From a checkpoint of a small contrastive image-text model: 145000 training examples.
Rows from block 3 of the text encoder of a small contrastive image-text model, named by matrix and row number. Rows with one number within an expert belong to one neuron, the router's apart. Each number is 500 + 40 x the weight over its row's rms, rounded and kept within 0 to 999. All counts start at 0. Numbers have three digits each.
Before each expert's rows are labels from the 100 texts, of 14848, where the router gives the expert most weight on average: "fires on" is the input token at the peak. Only what is clearly more common there than usual is listed. The data: rendered rooms with furniture. In brackets: how many of the 100.
# router: router (text_encoder.blocks.3.mlp.router.weight, 16x256), inputs 86-171
# up: expert up (text_encoder.blocks.3.mlp.up, 16x256x256), inputs 86-171
# down: expert down (text_encoder.blocks.3.mlp.down, 16x256x256, transposed), outputs 86-171

# expert 12
fires on: "yellow" (100)
router.12:509495529560553499502534469535521480444470419525474550467519578534479498480575459525490539437524535551529490490531530546515490528557506510588550507524475447475462532528494502486420441503493490449481503483520501558433457487503483546532480547537501520539462473
up.0:500500500500500500500500437500500500500428500500500570500500500500500500500443500500562500500500500500500500500500500500500500500500500500500500500395500500420500500447500411557607626500500500500500500500435557500500500500376500500500500408500500500500500500
down.0:500500500500396500500589500500409393500500607500500436556500500500416500500412500557581500500575500576500559500424500500500500500500500500430500500500500387500500500428500500500500500500500500574500500500586500500500500500500500557500500398402500500500500500
up.1:546500500500433500500500563500500463500554500500500500461562500500500456500500500500462500443500577500438500500432500500500381500500500500500500500443554500500409500500444424500427377500500536445500500500543500450500546454500500411500441457541500500500453500
down.1:547500500554472500534534500500500572500500500468420500457530367500553500500500500621500601415452500500500463500500500500579500534418500500446535453500561451500500447500500500500500438500500500412554500386561459500446544500531500500500422500500438462500408500
up.2:500466455500444500500464500437500500500470545500500500452538500500585500500564500532500500399500580500472500554500584532545500463500500500500544500500500500500423453570442446531465409452444532500552500433500500500500562416500500460414500500500445537470472530
down.2:500500466472476561500500543500500541500500500500500549500500404457579500500500443639500538411500500539530431544500500500550534500455535500455500466425556500500464500500500447500434450500500500450550464389617500500415554500552500431441422567500500500500500500
up.3:567591500500500438561402567500446500415500500500623500571500500500500423418500500446500500500500555500425500500500500554414500500448500500500500426500500500500500500444500500500500500500500559500500500500500500562500500500556500500500500500500500407500500500
down.3:500500500500500500500426558500500500500451500500500500500500500500500500610500452500500500560500500500500500500500500500449401500500500500567500349417500500568500500500500500549573551580560500500500572500500435500500566500570500500500500448500500500406500500
up.4:500500577500559500408500500552500500500500500500500500500500544438500549500500552500500500500500500500500500500500500500500547500570500446500545605500500500573617500500500500440500500500500500500500500500452461500500500558500449560584500500465549500500500500
down.4:500500549547500500500574500500607500408500536500444500500442543500433549540500500500461500500500500500571550500584500500500500500556500500500500649669419569500429556555500500453500500500500451454450500544426500424500500500543455500500567500650543500500548421
up.5:500500441500417500500500500500500500399500500447500581500555418500500457500500500500500443500577500500436500500500549573500500500500500500500500500500500621543409461500500441500500397380500500500560500448500500500549500433500500500500500500500500554500500500
down.5:582500500557500500500500500554500500426500500500435500500556378500500500500500500500500500410442500569500500500500500500500500500424500500500500500413577500500500500500417500500500500445500500356500443416610408500500464409548500500500500500500500500500500500
up.6:500500560551500500429554444500461500500561500500500500500500500500429557568500500548500500559500500560500441500500457500500500500500500500500500560500416500500607500456623462500500500500592500555434500604446500500500447500445463578588500537500555500500500430
down.6:430541554500500500500500447500500500423500448500500500442500560500464500541500500419500500500500500500500500500597500500561500500500500423500500632672399500547500500500500500500451500500500500500500500500500500500500500593500421541500561538500542500561500437
up.7:500500500500500500500500500500500500582500555447500500500500500444500500500500500500500440500565500578500500500449500500500580500500439412500568500500564500500500438557561500563586662500500621500500500500431500500500500500562440500580413500500500436449611500
down.7:548437500500500500442500500500500500500500442500500500449500559500500500500596500410500500500500500500500500447567500436500402562599500405565500500500500500500500500500500500575571577500500556500500500500500500500500590500500500500500500500500613562500500424

# expert 5
fires on: "black" (94)
router.5:507411545478541464387485544477498494482477459465520527469481466508509498500526508518464539587493481533485547494494503543536585453471527500506473528497544450502476525427532552499507514414542518495489543465477518501477491497513461521510530479484507590514566482
up.0:553500500500500500500500500406500500460500500500500500500590500422402500500500563500500500573500429500386572500500500500543500500500461580469500500500500431500500445500500500500500500500544500500558545500500500500500500500500500500500550543500500500418500562
down.0:500556500500500500500500555409500500426500500375500563500500597500500500500500545500500500500500613500500500500553500430500500500500500500500500500500500453500500500500500500500546500500500500598383500500641500500500500500547500500600500500500590396500399500
up.1:500540500500500500500587500549597449500500500500399437500379500500422560466500500500500500431500553500588450439500500500500500500500464500500500582563500500500500553500542500500500500500594451500500453421500462435500418500500500500500500500500566500500447500
down.1:500500500500573500500577500500588500500500500403500500500500567500422500500500447500500459366500500572567500500646413500538500562449500556500500564500569500448462500439500500500500561436452500500558500500500500500500500500500455500500500589500443500500500500
up.2:500500557421557500500449608500500453500500500500434500500500500500569500500500500544575563500500500500500500500500500550584500500500500500500500500500500500500500500551548558500440500500458591427500563500500500571500500542500500500405500423500500500553500419
down.2:500466541550538500500500500571446500500500500593500456500500435500658500569545500500500557500500500500464500551447562574631556500570500500500500500500430500500500500561462500500457542500500548450500500576413457500449584500500551500500500385563500565500562402
up.3:500431500459500453500406500500420429500556429561500500567500500500541500500500424500556500460500553500458562500500529500572533603500500500500468500577500500500500447500539551453468547500475558500573579500500500500500500500500500500500567440500470500500594420
down.3:500500595548500500464564500500447500500500500594500500551500388564649530530500462500529543500500565544500500500385588500500612500500500462500500500546434500500500467448500500500415500500500500500500451588444500541500551500500581500451550381500500500541577453
up.4:500500569500500556413500432500561562500500500500500500454500500500424426500500500500500500500448588500416569500545500580610500500410500500500500500500500500500556457500500500500500441420500500500500500500500500500439451500500453500500500410571500500500448500
down.4:569500364500500500500500500500500500500555500500500419438500500500500500567442500500500500500500500500500500500568426500500400500500500500500500500430500500500500500597500500500500415500500500500500500605500500434500420500500500500500500573398597500500500500
up.5:500607500500500500584500500500500433500612500500592500562500500591500596431577500500500575500500500500500500500500500500500431500500500500500500500500500449500500500500577441500500500500500500500418500425427648500500446500428578500500500500500500500500500500
down.5:369500500500500500500500500500442500500500500430500500500500500566500500500500390500428500500500441439500500500500500585566500391662500500500500500500500500580500500500340500415500589500500500500500431500588500500500500555500500500434595384500500500500500558
up.6:420500500500500500500570567500500500500500561500500500500500419441500426500500500558412443424500386577500500500500500500500442554500500439500500500500450500500500500500500414583500500500500500500500500417422500500500561612500500431500500500435500500500500500
down.6:500500500440405432500562500571500570500500500500597500500500500500383500426500500500500425500577402448433557500500412412343500500556500500500567563565500500500500424500500500580442583500500500500451500451500500500586561500500500500500500500500500440500500500
up.7:500500500546610500408500500436500500500500500500500500500566500500378500500500500500542500569500500500427500469500500500500500500500500500457500604500500500500500500500558419500500500558500436500500500500500427545500426500500433500500500447500566500445435596
down.7:500560500500453600500500500419500500500500562418425500500500571421500500500500549563500409500500590500500435450542500433500500444500444500452443500500500500468539500500500500500500500500500500529434500500500500500500397500500445462597412500500500500466397500

# expert 9
fires on: "blue" (100)
router.9:513507424486478492444502496464453442505474501537491423515527453483434452453507558481550517419575457436481433540528534536547484465480515452551506527431498435411569522486486587508474482478486468478421476475564531456534466513515525418498463561510555454521455517
up.0:500380500408500500500431500500500500500500500500565500500500500500679500573500500500500500613500500500586500500500500500601567500593500500500500500500634397500408404563383611500395500500500500575500500500500500500500500500500500500500500500500500500500584500
down.0:500603500500500500438593500500500500562500500500500500500500500500500500500500500500569500500500500500563500500500343405565500500500577500406500500500500500500500500500500422500500500500500500500414500500500500500500500500500500500500563500500500500500609556
up.1:552500500500500449500500500569550542500465500500500572500500500500457500448500500594500500551500500574556500500500500500454500500500500500427500500563500598429416539433500423452500500500500500500500460541500604500500500500500500592500456546500451500425448500
down.1:500500590500500500500436564565500500500500500500563500500442552500500500442500375500557554500500500500556500398500500457559500500500396500500500500500500500614500500500435397500500500642500500500580500500419500500500539500500500500500500500500500500500500448
up.2:437500500412500500500500588500500561500500442500500555500500559500500500500500500500500500500500583500571500500500599407500415560500500557500500500500500436500434431500601439441500500500500500500500500437500500545500500500500556500500500547441500500445437500
down.2:500500500500500500500432500619441500500500500500500500500500500500638500500557423500500500500500500500500500500500500500500500570500500500438500500500500500500500427500500563500394500500500500500500548500500500417500500500589549571500500500422500500500500564
up.3:373645500500430535500437500500429500500500500500580600626602500500570547500500500425500451500500542500603564500500500500500500500570500500500500500500500458447500500500563500500500500500500500500500500500500500500407500593500439500596500467500500500500530399
down.3:439500500500500500500500500500500532500500500500500500500577500585500500500500500500500500426500500531540465530589347576500500500577500450500467500500430500500540399500500500500500395575500500470500500500569500442500653536500500460500500391500624500500500540
up.4:500500500411500500605560500500500611500500500500430500500500500500500500407565500500500500500560562500500500500500500500436500500419500500565500500500500500500562500500500500419500500500500428500416500500500500500500568500388500429406500500431434613500500500
down.4:567500500437500500500500500500500500500500583500500414500500367500500500500500558418500500500500500500563500426500500500500500500500500500500601583500500500500441500546547500500500566500443500500500500575500500406500500500500500500558500500500576500500500500
up.5:584500500500500500500548457453590500500417500500555500500500452500449424500500500500500458421570500406434500500500572500542500500500442500500500500436500392500500500543500449550500462500392500500548500500449541500500500500500534500440500500438500454500448545
down.5:558461500500500500460500500465500451434500500571556544598500500500428500500464541500500500553564500500500500569500500532416500500500500500500500427500500527500500500533500426500552454360500500500500386500500500500551500397500500556500463500552500450500430564
up.6:500577500500500500653500500500450500409434582500558500500500500500500500500500500430594500500500500500412500500446500500500592500500641500500500500500500500500500500500500500500500424500500500500500500550556430500439500500500500500500500500614428556395500500
down.6:500341574500500500500500500500415500500500601500500500500500500500500500500583615500601500560500500500500500413500500628500500500500500500500500500500500500500500500500500500500500566500500500500500500500378435500500500500500500500366583500419500500500500424
up.7:500500500500500500500425600500500500500582500500500500577500500584500500422564563500500500500500582500500500634500500500500500500500500500500397500552500500500551500500500500432500500500500500547500500588500437500500548500500500500557564585500500560500500500
down.7:433500500500500500500500500415500500500500500434566500500500500500500562372500436426500565500445446500500430500500500500500500562550500500500500500500500500500500500551444563500436554500500432500500500500500421500500500605500500500500432581500587500500594500

# expert 15
fires on: "teal" (91)
router.15:495583506545509501486560486514479521473506509471480536529512545564482485484473467446428494513471450409519503531544513498457474539506530549505457481581562531489462522492514419482535542481425508512542484539511516507544474475519473541498409473527421478468437541
up.0:500500500384500410500500446500500500500500575500416500567444369500500576500500500587566500500382447500500500500500573500500500500421500558500500500500557500500500500500441500500445500399432500500549500500500500554399500500500500500500500425500451500579564500
down.0:500574500438595500500404500500500500500565445500500500452500500405500500553500500500400500437414500603422581500411500500447500436500500557500500500500413500500451500500500500500500500577588500500627449500500500500500500500500500621449500551451500500500500500
up.1:500558500500500500500568500565500404500447547500555500500409553500459500500452500500566500500500500500500500500500434587500545500500441556500562500500452500500500435500569555609500452616500500567391500500604424500500418549500435500500500500440558436449454395
down.1:418500500500450500444500448551500500500500500500500500356500500547500500500500572428500423500415500424435444500500454500500500500500500500500500500500500500580500500443500500552500452500500500500500500445500500500500500500500500500454500500500500389500500500
up.2:500615500500500500442500500500451500500574500562438500500427548500500500432500500500500500426397500500500500500500500561500564500500500500500500500500500500388568500500500500500426557500500500500560500500595500500500500500569500500500500500500500500500586500
down.2:421500500500500500500500387500500500393500500500500453500500500500566500500500500500403500572500500500500549500500500500500500500500450500500580500500500500500500500500500500420500500500500436399500563500500500445439622594500500500500500424596500500500500500
up.3:438500500407500500447566542500500500500500500500500500500388500567500438500450500500448637500500500500500435500557451500500500500500436500500500555453452500500446450500500500500500500545500451432500454500500500500500500500606500500438500500500500500500500500
down.3:500500500500500558500500500438500500500500500556446500500556390500500500500500500500500500500500568500500500500583437500500558500500500500571500441500500500651500500500500500568500500500500571589500500426500500500500562421587500500500399565500500500500500436
up.4:500500500500389556500500500550448404575500605576500500576500500500554544440500500405500500560500500500500500500564500550500500500500390579500500500545500500500549500500500500572422500500543427586500500545392407500500500500500500500500558500500500597500589544
down.4:500500452500500500500572546500500434500433500614553500500568500553447500500564450500550500500500445558577500500500500500500500500448500424543543500500500500454500409442500500500500446500500455500500500500500420500574500549500500500431500500500500500456442500
up.5:500500500500500500500500500500559500557500500575500500500500500500434500500500427500500448500500500500581500546500500386500500500500500411500500550500550500500500500500500500554500500500500500500500451545500500455500500500500500550368419447500500620563500500
down.5:500500500500500500500500563554398569500428559500609500500399500500500500425500500500500500500565500500603500380500500500410500500500500431500500500356500500500500433413500500500500500500500500500500549500586593500569500554395500500500547500436500447500500588
up.6:438500602500500500500500500500500500500500500500500500500429445500500500500500500500500500500500500500439500431578500559500391500500500500452500500500500500500500500574549500500500500500500413440418555500500500500500500453417500441500549437587500500500500500
down.6:619500500500500500589500500500500500439555500500449500500450500436500500500416500500500500500500500561590500556500500500500500500602500433500500405551417500436553411500552500500500500549500500500500500565500500500576500500441500500500562500500450451500500500
up.7:627586559500426500500500429400500500500500405500500500500399500422500594558500500500500385500500500500500500500500500500500428452500500549500500558450500500559500500500500500500500500500587500558500500500500577433500500500399500500500500561444552500500500500
down.7:571500560438550451500500500500440500500599500437500500500558500500500500500559500500500500444562500500500500500500546500500571448500500447500500500500500563500414584500430500500362500500500500500500500500421500500500580500561584500500500500500500456576500500

# expert 1
fires on: "purple" (100)
router.1:522588531448465574485523554482552474534487474485498493516595552493516444521539488474466447539471560404520447495499458519497556513533473462486518445495453524512485493495484469500523479439505524492464451439577468473449538460507463468542504444493491569505540538
up.0:500500574500500500500500500579444500500449500500437424500561500576500500500500500500449500500500500582500500500500500411500500594577500445500500500500500433500500500500500557556447556500560433566500500500372500500500500500598444500500500559455500591500500500
down.0:500392443578500500500500500500500500500500500500500500551354500575578500432587500500433500581500500500500589500500500500500500500500500500557500558441500500560500450500414500500418500500500500500449500567500500500500573500549500557431500574500500500409500500
up.1:452446500500500500500427500500500500500500500500500500500500500500500500500432500500500500456500500500500500500575387500500500500500432500500500500589500500500500500500500500500412500500500500500500500500500500500422500500500500500500500500500500423500500500
down.1:618500500409500500408500500500500500434500420561500500591553434500565500577500438500415421500458500545500500500444589552500560500500500500500500432443500500500500500500500500550565500500500422443500500458500500415500500556500500500500500451500500563500500500
up.2:588500559500500500450500500500500500551500500500500559500500500500500500500500500572546500500500500624500561500500500541500550500500500500572500500551412500586500500366500500500500500500500442447435500500571500500432500500500500500500500500500500500500500500
down.2:444559549500396442500562500500500446556555430563500585500500500500500561545500500500500500500430500500553500500500500500500500500575500452500500500500500563555437500500431421500500437500500500500500500552456500500500500500500433500425447500500564500449500500
up.3:612563500500500564500500500548500500500500500500500406500500500500581547500578500500500435500559500568500500500602618500500500500500447500500500500452500500500500500500557500500500500500500500500500500500500500500618500500500500582500500500500500500441439500
down.3:500500500500500500500554500574500500500500547500500500547500500500500612500500430432500500449562450500500437500500500500564500558500415500500450500500561500500500500500500500500500500440500500500500500500500561500500500500500561500572422500500500556500642500
up.4:500500500500500500500500436500449500500500500500424571576500500447500500611500455553500500500435500500500500568500500500572500500500420500500500500500500500611500453412500500500407500500448405500500500500444500568500437423409500500500500500500500552500500411
down.4:500605563437500500500500500500557500582552500500500500567500500500500426433500436500500456500500500500500500500417569406438500500500500500342500500500408500430500500500614500500500587500500500447500500574500436500500579500500500422382500500500500412500500500
up.5:549500427500447415559500437500500500500500563500443411566500500500500421500500500500500563500443500500575428500500500500500427500500500500500500500500500500500604500500500500500500500500500500500559500500500500554500500500405418500438500500554500567500558561
down.5:500500500500427438544568500500500500500500500500563563500500555500500500456588447440500500500500500500546500500500500500573500500444500570500500449436500360500500545500402500500500500581429500500500500588500436500500500500500500557500357500500500500500500500
up.6:558500557500500500500500500500460565500553500449500564500500500500500500419545387552500500500500500500546500500500578500500441560582565500500500423500500500500500500500500500500500500500500500544500500500500580562500500500500500500560500500500500500500401457
down.6:562586500500438500500500427500500500500500419444558500557500500500398500500500500500500500559500500561411500500569500437500500500500500500500500381500597500500500500500403500500576627500500571500500500500500500551500500500500562500500500590500500561500500500
up.7:500500500590434500500500500563500500500558500500436500453500500500500500500500500450500500500408500500500500500500500412500500378448500500500500500560500500500500586500460455500587439500431551433500500500500500595500500585500445500545544500500500500500548500
down.7:500428500598500590500550438500500500500447590500500500500500427500609500500500500500500567500572500579500500500500500568500500500398500500500450500500500500500500500557500500500500500500566500560500500558554500500559500500403500561500500500500579558500576500

# expert 8
fires on: "robot" (40); "umbrella" (22); "lamp" (13); "barrel" (11)
router.8:508495500480389504457490497492515505468528435507508563511542603512540518559505478511485482547495485477602471498571387462479515443529515501601481455563492502545442577522604531480517464499561488506574521479556527482532532502480547513496461455545493491528497455
up.0:500435500500573500500442500500442500500575436500500586500500500500553578500440500434500500500500403543441500500500500571500452500500615500500568500500500500500500500500500500548500407500500500500441500500500500565500500500500455559500563500500500500500500427
down.0:500500500559500500500500500500500500500442500500543593417420399500500438500500500564500500550426500442543552500578500549500500500500500500500500413500550411555500434500500500556500500444500500425549443500500500458500453561500500500500500500565500500500500570
up.1:500552500592557500428500500382454456500500500500500550500500412613500500500500500500500500500500500500563500500500449500500454500500500500500403444561500500418500500500500500450500500415430500500500500447500500500500547557434500500500500500500545438500578439
down.1:500500500434500500500500500551500500552500560590571615500500500500500551551500500549500500500565500584500500500500500500500500413500500439570577500500500500348448500500500500500577459500500500500448500500551500500500500500580558500573500500557442439500500500
up.2:500436435500500500500500500500440401440593562500500500500500552500500588500500500500500500500552500500500438572395500500500500500500560500397500351595416500500500500589500449500500500500561448500500426500500500434500500500500500500451559574410439500500389500
down.2:500423443407430500500554500603500500500500500500500500500574449446415414429500546500500500500500572413500500598500430500582500449576500560500447500500500500500500500440500453458500500419500500500500500419500500500549500547500500457500443500500500500500500500
up.3:500500500500500404500500500500555500594500566500500500500500500436500429500500500500612555500556500500500436500595500500441567500547592500500573500500500500500500500500424500500430500436500500500443589500500577424558500500500500500500500566444500500500500500
down.3:500500587500416432500500500580500589552500500500415500449500419500452500500500500567500500555500500500550500500561500500500444416500586500500500574500500500500500500448500500500390500500500417555424583448500500500500500500500545500500570500546500500500446606
up.4:549500443500500500396500555500500432500500500500500500500500500500500579404500500456591500409500500500424439500500500601500500500500412361500500575548500436571500500565454500500547500569500500557500547500453562500500500500385500500500500563500500500426500555
down.4:575500571419500500454500500404500500382500547500500500500500546429559500500500500500500500500399500500551500561500500551422572500500500580500500500500546415500500500451500450500500500500448500500500407500500500500500427500500500614500500500500500558500500405
up.5:500500425390500500500500416500500500500500500500500385500420500577500431500500500573500500500500575383500500500500500500500440404546424545570500500424500594500438500500500500500500500500500500418500557598564573500417500500500454500500438600500559422500500430
down.5:500615500500420500500548500500500454500500565500500586500500500500401547500500500500561500581500551500500500415500500560449453500500500500500437552569500500412500500500445627500500500500500500500583437500500500500500500500500500500603437500500500500586500430
up.6:500500500500500500500435398500500500500500500500455500500451500500500500500406446500562555455565391500500500445500500405539500500559500454500500500672500584500500500434578500500500500441500418500500500500500500441585500500500500590500500427500500500560500500
down.6:500564445500558500500549414545500500500555445587500500558500500388500500500500500500500555500500559548500500500500551500631500500500500441500443447564423500500500500500500500500500500500500500580500500436610500500454441500500500500500609500500588500500500436
up.7:560393500500500500500500500450453500500500553500412550452500500500500500500500500587500458500500500589500453500500500415546500500500500561500500500500500500500605445577453500573446500500431500447500500500444500500500500500500500500500500541500572500500500612
down.7:500500500500500500500500500605440500500500500442500500587552500571500500448573500500567500500500414500500552500500500500598500500500500442500500500500431500584500500500500500500500500500564450500500500500427500500432609500599447500562500414408500500500500500

# expert 10
fires on: "teal" (52); "green" (11); "dog" (10); "," (7)
router.10:498529586459484479538510537612557526547500441480542517538527504474485504471508445533439557463512434459533437453476453537515496483484501463500487476523507527486508494434507448543536480519523433541425490491502604477532588530498484586505483499570449540441499524
up.0:445500500500454500440500500500500500500500500500437500500500557500500500500557500500429500449500500500500377500500561500398545500500500500500500500500441500500500416500500578500500500500500616500414500593500399415500500500500633500500500561500500500500500563
down.0:500592438500500500500500500500554500500500500500500500419500500500376500419500560500500583500418419500574500425500500500405500500500500596442500500500500500500500500500500443500500500500500500500500569418500441444500500429500500500500609500500417500500416565
up.1:500500500450546500500500453573500434500500500500500500456500500500449500500500500552500500500500500441500500500500500500449555595500393500414500559500500500563452500500500500500500596500551500500500554500500500432500500500500454500500500500500416500500500500
down.1:500500500547500500562500500500500500500426572500500500500500572500500500500500500500413559500500500500500500500500500500500500500429554500431500500500500500551554500500500431500500500500426500500500597500562500500361500405430637583500500555500500452500500500
up.2:500500446500500500500500404500451435500500500554500500500500446500500500500500500500500500558500500574500500550434500500568554500429500500427500579423500500500500447577500500500500500500569500500500567500500546500500436436394500411500500500500500500500500424
down.2:500500555500500500500652500574369500500500433500500500500500500401410438500500500500573552500500500444556500500420434440500500500429500500500500500500563500500500500660500500500500500500500500442418422583500500433432567500405500590390500500500500500451500500
up.3:500500500500500460447500449426442500500431500434500500500385500500500500453565500500500437571500500500500500500500404440500500500500500500500544500500635500428500500500458546426500500441500500427500500500547444438500500500431500500581560602410500547560579605
down.3:500566500500500500500500500563500500452500500447500500500500500500500500500500500500458453555500500558500420500446500500565500500500500500500500449449426500556500500549500581500500451500500500565500500500442500500500500594500500500500500564500500500500500500
up.4:500500572570500428500500500500581412500500578500500500552409500500500500427500500582571500500500500500500447500500500592500500500348500571435559500500500590500411500442500500576500583578500500500500440500500564500500500500500500500500500500576437500500500500
down.4:500500500500500500570500552565560500500500500436500500437500500385500500500432500500500500554426562500500561571582500500548454500500500548500500500446500500500576570500500440500500448434637500565500500600500453500560500445441408500500500436500500455500557500
up.5:500500587500500500500500500500500500500401500500500576500500500500500586405500500500500500408500500500500500500500500429500611500500500500500610500500500500500500500500500500500500500500500500573430500428500500500500500500436500500500444500500500500500500500
down.5:500500500443500419417500559500585560500439621500581500500425500601500425500433566500500500500500500500400567500580500500500500500500500443500500500500500500436500500427500500422412500500500580500500500420500500559500641500500500500500586500500500500500500500
up.6:382500500441500500500500414500581500578500601500429500500500433500500418500448500500586500500500500429431500500500553500500432551500500500500413500500500500500566600500583500500500500500554577562500500449500500500500500500564500430500500500500500434500433500
down.6:500500500427565500500500500500549500500626500565500500500556500500606559500431500500500500500552500500563500500500500500500435500500379500556500500500587553500500554500500500500500433425391500413580500500552500500578500598500553500500500500500500500500500500
up.7:500500592621500448421435500500500555396414500500500500551500545500500457500500557500500500500500500500564439547500500624500452500500500563457500500500500500500500500500500500500573553600500500614427500500500500500596500500428500500457500500500500500452500407
down.7:500500500500500449434437416453500500500500500425500500451500500500500500555500500596500577500500500500500500500500387500625500500558500555500590500500500556500500500500500500500548418576500553568500411500500500500500424500500500551500500500419500500500500500

# expert 3
fires on: "pink" (94)
router.3:480516547460487492439502493544553563419483431543489453484506568506543542532537596481500537490472423494475535460504503493438491508563572536528452443553438475523495571431523505519572442465451441503499528468528527540468550499494437520492442547547419556539516541
up.0:500558500500546500500500500500567579429433500584500500564500500561449500500500500550554500592447500500500500443500500500500588500500500500500500500542580500543558500500419500500500404454420430500500555578500566553500500500500577500569500500500500428500418500
down.0:500452500500500500444500500614500500500500427500500500455430500432500586500500430500545500500500500500500500559500500575500500500500500500500591591444439500500500500576500500500500453500500500410549500500500500500571500500500500500500427500500500500446549386
up.1:401580500500500500500500500440436500432434582436567500500500453500500500500500500500500500573500500500500500398500542578500566500500437500500500500556500500580500500500578500550398500500500500572500424500500566500441500500500453500500592500500500500433554574
down.1:554604570559500500551500500579500500500500500580500500500500443500500500554500500500500500576500436500500448591500500500444500500500500406500500581500435500500500562500546446430500500500500500414500558500500549546552394413439444407500500500500500428500500500
up.2:433500548500500410500500500500582571500556568500500500557430500426443500436500441500500500500408500500500500500571500597500500500438500566500500500500568500500500500581500500392427500500500546500433500588571554442500500500500500500500550500500500574500386500
down.2:550455420566500500549555500500500500500500500500500500500500500430557500500500500575500552579500500500500581614500500500556500500500500500420440500500500500500500553500500406413500500500576500415500440443500500500500500500500500607392548500500421500553500571
up.3:500453554500500500500588500500500500452428500560423559500500500500500591573540545500500462562567500423429500500500500574543500500584460500500427500500500500561500449500500500500500500500500500500500455500500425442500500500500542500500431586411457500500500500
down.3:576436500500500500500414583562500500500500563500439500500426500500500500408448500500500500500500431445444500500591445428500500500500500500500436500500500455575500500563424500500500500500582500437585500421500500500500500444500500500500500500500439500500500404
up.4:500443500500442500500500428500566562562416500500500500500500555500500500500500500500500500500431500500559609500500500500405500500500500500500500441607562422500500602500556500500500500500500500500500500500500500377563437550500427500591500500500500609411500500
down.4:500555577500500500500452500500500500445500500500586500445594500439551500433500550427500500500500500440500500421422500568500500500448452452500500460441500440552460583500500590500500433500500416500500549597500559547500500500566500552500615407417554500500500500
up.5:500500500500434500406500500500500500578500500500500500500500621500581500592500500500561500448500500500500500445558500500500500500500500500607549500500500500574611500500500500572500433500500500500500500500500500500500500500500376500500553500439444442559500500
down.5:500453500500500548500500500500500500453543500500500569436500500500500500451500558436500500500500500500500456500367437500429539500500573500500500500500500425570500500410500500500563500500451571500500500573500500500500500500561500500560500452500610589427500500
up.6:436597559500500500551450500500500500500500428500500500500500500500447564445500415500554393573448500500500500500500500500445500500567500500566500500500563500500500604500500563500500500500500500500500500500450500500500500579571612559500500500500500500500500500
down.6:500500542500500500435500500500500443500432500500500500546500500500500500500500452500550448500500567500500500500611500500500441552500500403500549500500500500500500500500554445500582500437500500500548500500500445500500430550500500500584500500500500444500500500
up.7:500500576500500500500500445500587500556500563500500448500552500500500561500387564500500500500500500500500500546500500441593500560550500500500500500555500500500500578500500554420500547500500500500500446500500453500500500500500500428500500569452443500433500500
down.7:500421500500500411500500430500500579500500500573412445445500402500429500584435500500500500500500500500500450500500429500500412371500596442500550500500553500500558500500434449500500500500500558500500500500500500500500444500444500500500550549500500500500500426